{"model": "contrastive image-text model", "tokenizer": "word", "loss": "softmax", "encoder_arch": "preact_resnet", "encoder_norm": "batchnorm", "encoder_depths": [5, 5, 5], "encoder_stem": "deep", "encoder_avg_pool_shortcut": false, "text_encoder_width": 128, "text_encoder_norm": "layernorm", "text_encoder_qk_norm": false, "text_encoder_inner_norm": false, "init": "kaiming_normal", "learning_rate": 0.0013}
Rows from block 11 of the image encoder, named by matrix and row number. Rows with one number belong to one channel. Each number is 500 + 40 x the weight over its row's rms, rounded and kept within 0 to 999. All counts start at 0. Numbers have three digits each.
# convs0: first 3x3 conv (encoder.blocks.11.convs.0.weight, 320x320x3x3), inputs 209-219, a 3x3 kernel for each
# convs1: second 3x3 conv (encoder.blocks.11.convs.1.weight, 320x320x3x3, transposed), outputs 209-219, a 3x3 kernel for each
convs0.40:508507503510523520513509502506373324488406348455380350512513523509511522519518522524505531503504516509518512511511451507500491507501498521508503531518510548524515505502502512503469503486463531503500526505495535505498510501495507491493511499495512519508535545519534524506514515502540523512522519503
convs1.40:555565521528531507498490483379386511397405514454474545516509477514505486506495486516528476498499446483482437551540533514496486517500492490475467479464465486480488463481481481489467511512478465473506478473508499493504526530504514518503504504501521508510508512514483482475520533530508523523501512513
convs0.41:468436478476434502499466518473476486501535518513527515488503487481506502486506508538499504517469529525471572504485552489540551463504500473455492474431500489457514457466504460470500519499507453499467478515466490502466487445461479435471497437496444400449436433480458430490499466490511486518516496544
convs1.41:499495485514518494523519509530561549521545526513538509502506525498507505492489491527468493500481492510534519452447451412430451378439419549560554545553558538533545460545536455495478465488431518526523525521534526523540534514502520502497504497477439471435451473445447472443428437436429447438445442440
convs0.42:524535503538547518503532503480351268472378336415360308543528523556532513557541525510514519517513509515516499510488476510497517511494511505513500523540514525551525477478475488499483490485494509536501515518505523522506504523540502515523506508502505512497515517518492495489477503490488511516481513511
convs1.42:546555546526534525511515504405354446389356470466448507487496492493502493476490494479520509438458469451426441495512516500503506501482466477481495461470490473472488504500515520495483496457397504520526492499518497481491470495487473501497499505505500489469526515487516502477557572554527549528526536512
convs0.43:495479482473464462443481478440391499442360442470377425512490488504494495496493492523510479504525465491527483552507484521496468500478456480480488494493469490482459513507498510507487521520502438481539420436522483393488493459457483484456476473472495499500480495493481503511488491500486522529469539543
convs1.43:482502519521508510534494494486467494476460465513488481543530514530508500495490497526529519513529528540547557489513470502495481545584536497506517494475473531509501495499509487505525492530566516518508593522462587522457511557569485507513491487496492477514460469506515491500475463511512495537520512524
convs0.44:523517534514498501490494505508503522501482505462453498411352388439449428468482426513501513487485489449462477511517515498492465469501469518512501497485471458467475497497455483499459490503492506510510489500491425428412470484488492501487435439422501512505476479462492509459469489502458486462473482449
convs1.44:463428454486453454495459469522481461500473452528512494485441443414371370430344372572559511513503458492487464495520540563598607595662604515467480512466463565531529508508495491476488477499503503495460512505469510503475484504485517524522530538532473473532450462507488513541495449479490459476493465477
convs0.45:457473490524506504503483474430432471447494508487504518413459508471504511502520528387409428404464471467459462502535495531567509525543509461442383497410363510433393506517527519537516485513496446450501442495513483495503441495482477504494491496491516563506504520484465474432520556493497491446390373356
convs1.45:557530525540515503533498480481449462493474506506492508517493486507491484512501507450434485453434476461430451585604588519535501558544511476423521409345469439384505497492487485490478503489475503480465481474478487497503515502495532518489545531498487515498453478457443448438533476492508417422475337330
convs0.46:522499530536524549516523538382505540421502538414497543497516565512533548516536549464472524519508501536538528478447467474446471540512493529478390558517458547512459515521474502527510437454456486412372534500422536509432499500472527515485517508478489506480505516490492509502490489445511510472494519488
convs1.46:511530498499518488486463454526460468535464459550526520551521468547502449534489435503474467528460459548467488539632579530574565470477479546541525519521511510511493529509525500513522452461436420484568400454548472467504489552544454517534516533519553579545507572554462510499490567526475550530494514500
convs0.47:438510573491498527492492499355512534401503533381483535487521512518528497525529483391521581462495522535510499486485560450483569465478497482505531516495499536519496530468405573547525476483488490520493502510474529541486492504527522509506522512494450497541485516588443515612457500517495499499512518517
convs1.47:510538548533518523545502453519468402516489443500499473491539517470529507475508477516457493534470496549508497480560566497541522492506471465505530496496492527515474592604562514543523496480431471522542506498494533528451472503524501514514533542500480535544466505508508498472502549517489507486502498460
convs0.48:502525523524522510518498484486515507527521474547530448519517507523498487511485472445521566491513547511525511423431457451484491516530500437504527479503521478492488512474407495519480434485488371405451376415435390366451532520534561544526548531521491473425503500483506516518433489507480500511501507513
convs1.48:522540548520511512522501467485504528474448483521477461493463455499468462502483476581549541555509509558511488478507509471485475487488492512502525501483498507463441519574537492538509453471404563518508546505450575519463498556536469527525478518511490499496490504496514516493509542540511529518511514498
convs0.49:449481506526486469536495413368479549476506532525555528495450484513477449519488449451502539460472517530494494460507493438500512463496470479498498527500470527490432520476368517514443434472412432476481468461447484479455474492499518488497515489490473506438492513482468556503503516463563526449541543478
convs1.49:492521563513505511539497457515501510499480505496486470501510482506505479506483454594495476555469400572516438496537579472474504442484479530492497538494452550514453550557490554570504500514459451481520441480495485505507492513486497502499496504478474533601474497550496487525470532527466512523462491512
convs0.50:487499497496501496485462448433407407507502482519509482526507471557539481537506447442456455492521508504528522509529522482509484487532493478492494489503497485484470567574530493484465528456457446429499519499474526503434483479489518534509496489477515503503482464448476435448508540547483507514455466486
convs1.50:506518501499521492470490461485502487482458429526529520491491513463474487481471488572529486559526465555553544489484464443434418482458457605583528561551516535534508506516465563594529512530470495517525464494487504462443555556525505522488511512463525529463530564501472467431491485485499502517442410451
convs0.51:511538456446473410417427406505518522493501538486492526498450380513478430532518485560570476529529476475486473520529514549566557485496492530563504440491487381398465483475484533512506519559534400443508496474503525524507498492487492476494480478493504496533501495524472470498486481477482493507483497514
convs1.51:460500510522614585530640617554496493568500499549514524493500535500487528484474505400396420474507504505570566485490473504508513506493487454411410462473455495528505576592587503508491475481414564507499559480483549494480538552542534544535522534520471459434461457430466459444477456467484462463490470474
convs0.52:503532511529568518516508486470428426437438450526491456490451477507498491513489461481490470465523513499535530537494472479425466499462520448495495510532512527528513442475443521571527458443494458438516425470503529518488475466466488517521451471474466492513501481488516460476499502501486495492543526509
convs1.52:493505488474492482395402439538496495522461446524486467481471486497476511518509553519511510477490486456508517485490455448411393437399459569565502512503466472443403470446455521513508471440402498501463489502456491535530478482443441466436419435476529508527513482492473427471508525544490514552418448494
convs0.53:503488496539485464514517485546531520521495460499508501451461501500471475529538504424457490487477455472481465445486486425441435444488455460465491486482484486483484481444441542533531500538549474514520463473500432437501443464487482485455502512475442428444494476488499526526485516533514498522532555538
convs1.53:471489497468465470510487473536509498500493495498503492503514511529514522510499517564572558547548536566569556421373399497476480563593620497506516464466461524506495518498499548532547485485515503537529536512489537504470430476495412440475477493508489445432493444419557540510504526564498497498534540524
convs0.54:461456436491492488483492479523496484498455508480444507507517494499509463498505503493473495520507521532524519479537446557558498496499489485462454501488474505469459388381456485516516514507493512481504496484520487447509480474485496497513499500526372360422435443494451472498404396454435458516450486510
convs1.54:525481459507505504530530517499484500491464484486477483500522514503520509511502527526520509497480478504500492462421463510470465538503457524515536500506506492522497485503485496446453512466441476529523477482489498501505506489457469494495483514491416404415453467494480507523488382385470412368527500419
convs0.55:464488523493523569494537566508488506502500506507509504494535549500543552505539565471466480466435478401408509496410384434375417362364387506501508505536537525553562520516488483483442475438458510504524494548556500538540470473513505544570445477570497505512496503533504537583445453473480509525525565580
convs1.55:505541522497497452465460430479474502472447497481466497495476484501456465501468488454469480465469489499496489560549566530439453535465482473493524411396469434385453521504547549512516531513523512488468490454470481473512472469497473444450471435447493509520498481485496469487556554497561551520532506498
convs0.56:478509545506539545492507519465471489503509508506505510492500499499506500485476458422444502474504541482510524483493487437479500474530524489515515530549529550548505531537487486500468437449450472465410506509432518519439497513550537555579518534545508535513532540528536569561472493481506537519517541515
convs1.56:527524505512509492499496464524506494510471459515487497462438440451420411439406420495460415494460400495479455550544544511516460524511456499491482489488476484482481467480463518521483482461412473501542480490521538475483537530514507509488504503445502542513515550509499500467548564547546556540534530506
convs0.57:478508493461477472411411456489528501501497505505460493502488518506482491492468501468482490525554489532571509568507578506465504503553498472479485480493481469488507503550492488548510428487470476509505491489496495483522479459469477498459446502474501483488449480486369414426515512500486492481443472486
convs1.57:465495505480513520452488482448491506505507499520532528506494489481477475473461491486538579493554554507497510484487450463489516443397385549609634530577614513555556556598562457496496461450385490493503525489501523493480512564577510570551542568539547556471514512453463450392430403426464415410495414386
convs0.58:451447494474478491458452444507490505522519553501509533519495416516466375519453363480456526496489511548547528496505462504477472496490514499494505485513516492505500466479517513484525509480477525509388528507420467417433461437488501461487515503487439440479492488505499487463473482513488507547496497504
convs1.58:537525495515515490479496463578497494525481504518505504413518590390484583394471576541549529483466461438416466454501433486513490493486443557520502530533505519538502473513522466454474463504478459470476461483537505521560498495471520546511504524518463485399450457417431471449500443442461446441468470461
convs0.59:486417429499435445515506506495497455512517497518510499491492509494477511468495511527480511516408491526487530504496522553559568507497514476473475482473451497480432471467504492451471539521522463508463487551462475500447519446460500418404507475464451414404462421433485460461465461449514501497550524522
convs1.59:475503484476497481486495478526546537525533521522534510540519477538525471539501461513501506486491463524546510439487511418463443399512496556587538558570532568583538434514496452515478466528477495534498543526495505530489509530529506524523499516504430446416440436418467480433446451439421446424456463439
convs0.60:494493509469459483485501518539535525505509506455415449500483502477435478489491515514483505510485508517503538541579504494504463552546505509497515507514532550532544394389441481491479553584539498489514481472506514487509483465481479442481544519520422422451450493502493543519486501506491518537456498508
convs1.60:490477475503502518532544538547501450546537495537535509509486526511504532509494516569558552533534540522537526440422429571539536602589569490473494498497511533546526491516505487449460568553543514493482522494479512485478451450457475498497482508505493461458497458452601576532469419441463454458514527509
convs0.61:481436503538507493539518488466449422522516439535495405498499550512515518529521490508488526490475502525518514486445461441380459403365410495466495514501501527519524435479493497566523449474533481499497484492490536501471496486506529543529555546519422496519508519544511508525462487491527548536559554560
convs1.61:507535526488500503505473450466432492493457485506493481499497515499490505510482494508464450533473460504489493551539495469438405482446439570529501517482481527473471533530498509520475478480415478486483488455432505482430487530516487505506512535522519496484478484483462442459462556557461518536483490500
convs0.62:461486486463480483465473471546524498522505454517477418525524484533515497546531499485513512495528514516531519471530462491523505532571516501517498518529511522522497460404416509455438500498495521455362533477368535438364506496490506494473521499479456464448495484492514505515503507499522501497510500484
convs1.62:604576509578580510565586507466452449505497500538544545536527531508519543497501536585567508536524471502503455474481482503515493520506464526467475525490476522514477452487470475464428527516428378450518365442520431490523503466437509508476530533495470447441489495488495500487459496501462498506474520505
convs0.63:513515511492465423486502480471514527433488505408411441484498537414459512454488516489507505503505464500514494500507605528502505539560522500514502514521493497522522424445450497518514544588579472526516444508512415461480494487484471463470492502505439424438471480485491546532479488485499495500503535530
convs1.63:431497571481531549512547552485484529498490517515499517478484508493491486497482484525546582501496536487508536464467424512562533524587597460478539502506517531526532572567515490466486520499483485443499520503488532507471430484542481499523497508515511490435519481447597555511429402470474464455535532509
convs0.64:550515462485500481459497495531505505513508460487476484498470436497477433516488470555500422529498405491460409562527474530500440515480441527503435498519496477499496411438452501515485503508494453377497459442485448440498497483439485474431483475426504521515492513505494506472497503502458511465451480428
convs1.64:500462463498493514457500534499477484499483494504493498490504517489497511490493501458491505424485511489511563532522517528539543547556484510483531429458507433499531502559551465472490443489506483467496509474497529462516526502495549546536614612568501483489454457467483509515435390499392427477418463486
convs0.65:478504465444466467443456448506480463484500488497504498485499467470428486497489530519532488503505447512529491509545560520536530498497476471494444476495423450455413473488471486482493474494486364445459383446459371414496463462433457439385450438393452512499470500497478490459453505511446515504475503494
convs1.65:538478488543501502523473471505495504496482501504521537479481495469465475463462485472505527453503519518550553501516515448469475444461427555548569514517551513524533504587507491509500471507481467383403502441402560473441460482488482487483567547506541563517497512504497532510443389467441430460456444462
convs0.66:513506512518487496514474489451447447494474484505490503487460472521463492513474502369417439499469499554506520532519535497480486580528480494499462505498450516497440527524458498525428471473444423507484486494507510483514483490505492466480482440453556592529513506490487448439523585474466475427432423391
convs1.66:518493533506479520501462496476458481495453434504486491523497528507464509550487504500482529516437498496426455564605605502501525489481485568559580522505564509473522513586547459534501426482441516519507538506498545518489567568547569552538582548518516617596475539539444463455488436486467412485471373420
convs0.67:508507453514513473475476458481452485492454473508500499489456443503489469514517499434384372483447415479481460471501504519553505527522472439492459470505464454456484501512473506538484496523500426444461471456465500487501475458432483491468483500487508576517498552504459498473467559484450521475370389379
convs1.67:528493515500485501481454484489460479506497510492487505511487502508486491504483476487473474470444458477420433599634599515542527531570540505415522461353474500401492494505490472497475492512491502492473494488477496488459535515506543532504538525508471504511421464487414439461487423497444347450450297401
convs0.68:507492487488498508472488490516455471501452434464449455503484469494475442508513492507472461484468454468432411542515469536459478504445464508502506505519517495492496445476479458468479535525515502478475486460464464465448495486479491481466475462452451484504463500518496511499439484507459541544461523495
convs1.68:508483449466474465448457500495482497496479493514500507496501524479495517473496524536541513507522489534536514504519494508534525658688542539496520462441509441460529439500505484503507516561548482505494502503495508464498544501484488502527490553551430454485403453503464508537472372462433396466430403491
convs0.69:500480478504510487500502521506452495496438494492456485486479506507481502498503516481475481470488464418402455457436400446421400426394396502517503517540529493500510561578501491483458502487496507464540511499527483488530477475470511535495480480447516556524480511482497506494477515484509541490485508461
convs1.69:525474479521473461510447443517497490513500500535509495551502511527492486528496502523494498522493490545525508528543538509490502597650621504483519456416464487415457467500493528521557571611645489485478503501492551507485519507524454444452402373432472489532449442500481461510446382477485443506491428521
convs0.70:513522578525537567526563572401502567439499549418495547569516416562533443571546460478511522505503496537520503489473511458416467424426445444508539500522545519541560487435413512491488485489499514542541505516538498517528518524529551533527575542512424499576465519606442531610428501526461494523492502516
convs1.70:562598574541553529513506502520455416520461430504482468407494553387498567403491541508492500493468497500475509507585568506565543487513499472486497484471485501492499551543519532511490492464400494501503521513487516526500479483490512494488543516495516513514529531515546522502567595530549568506551555498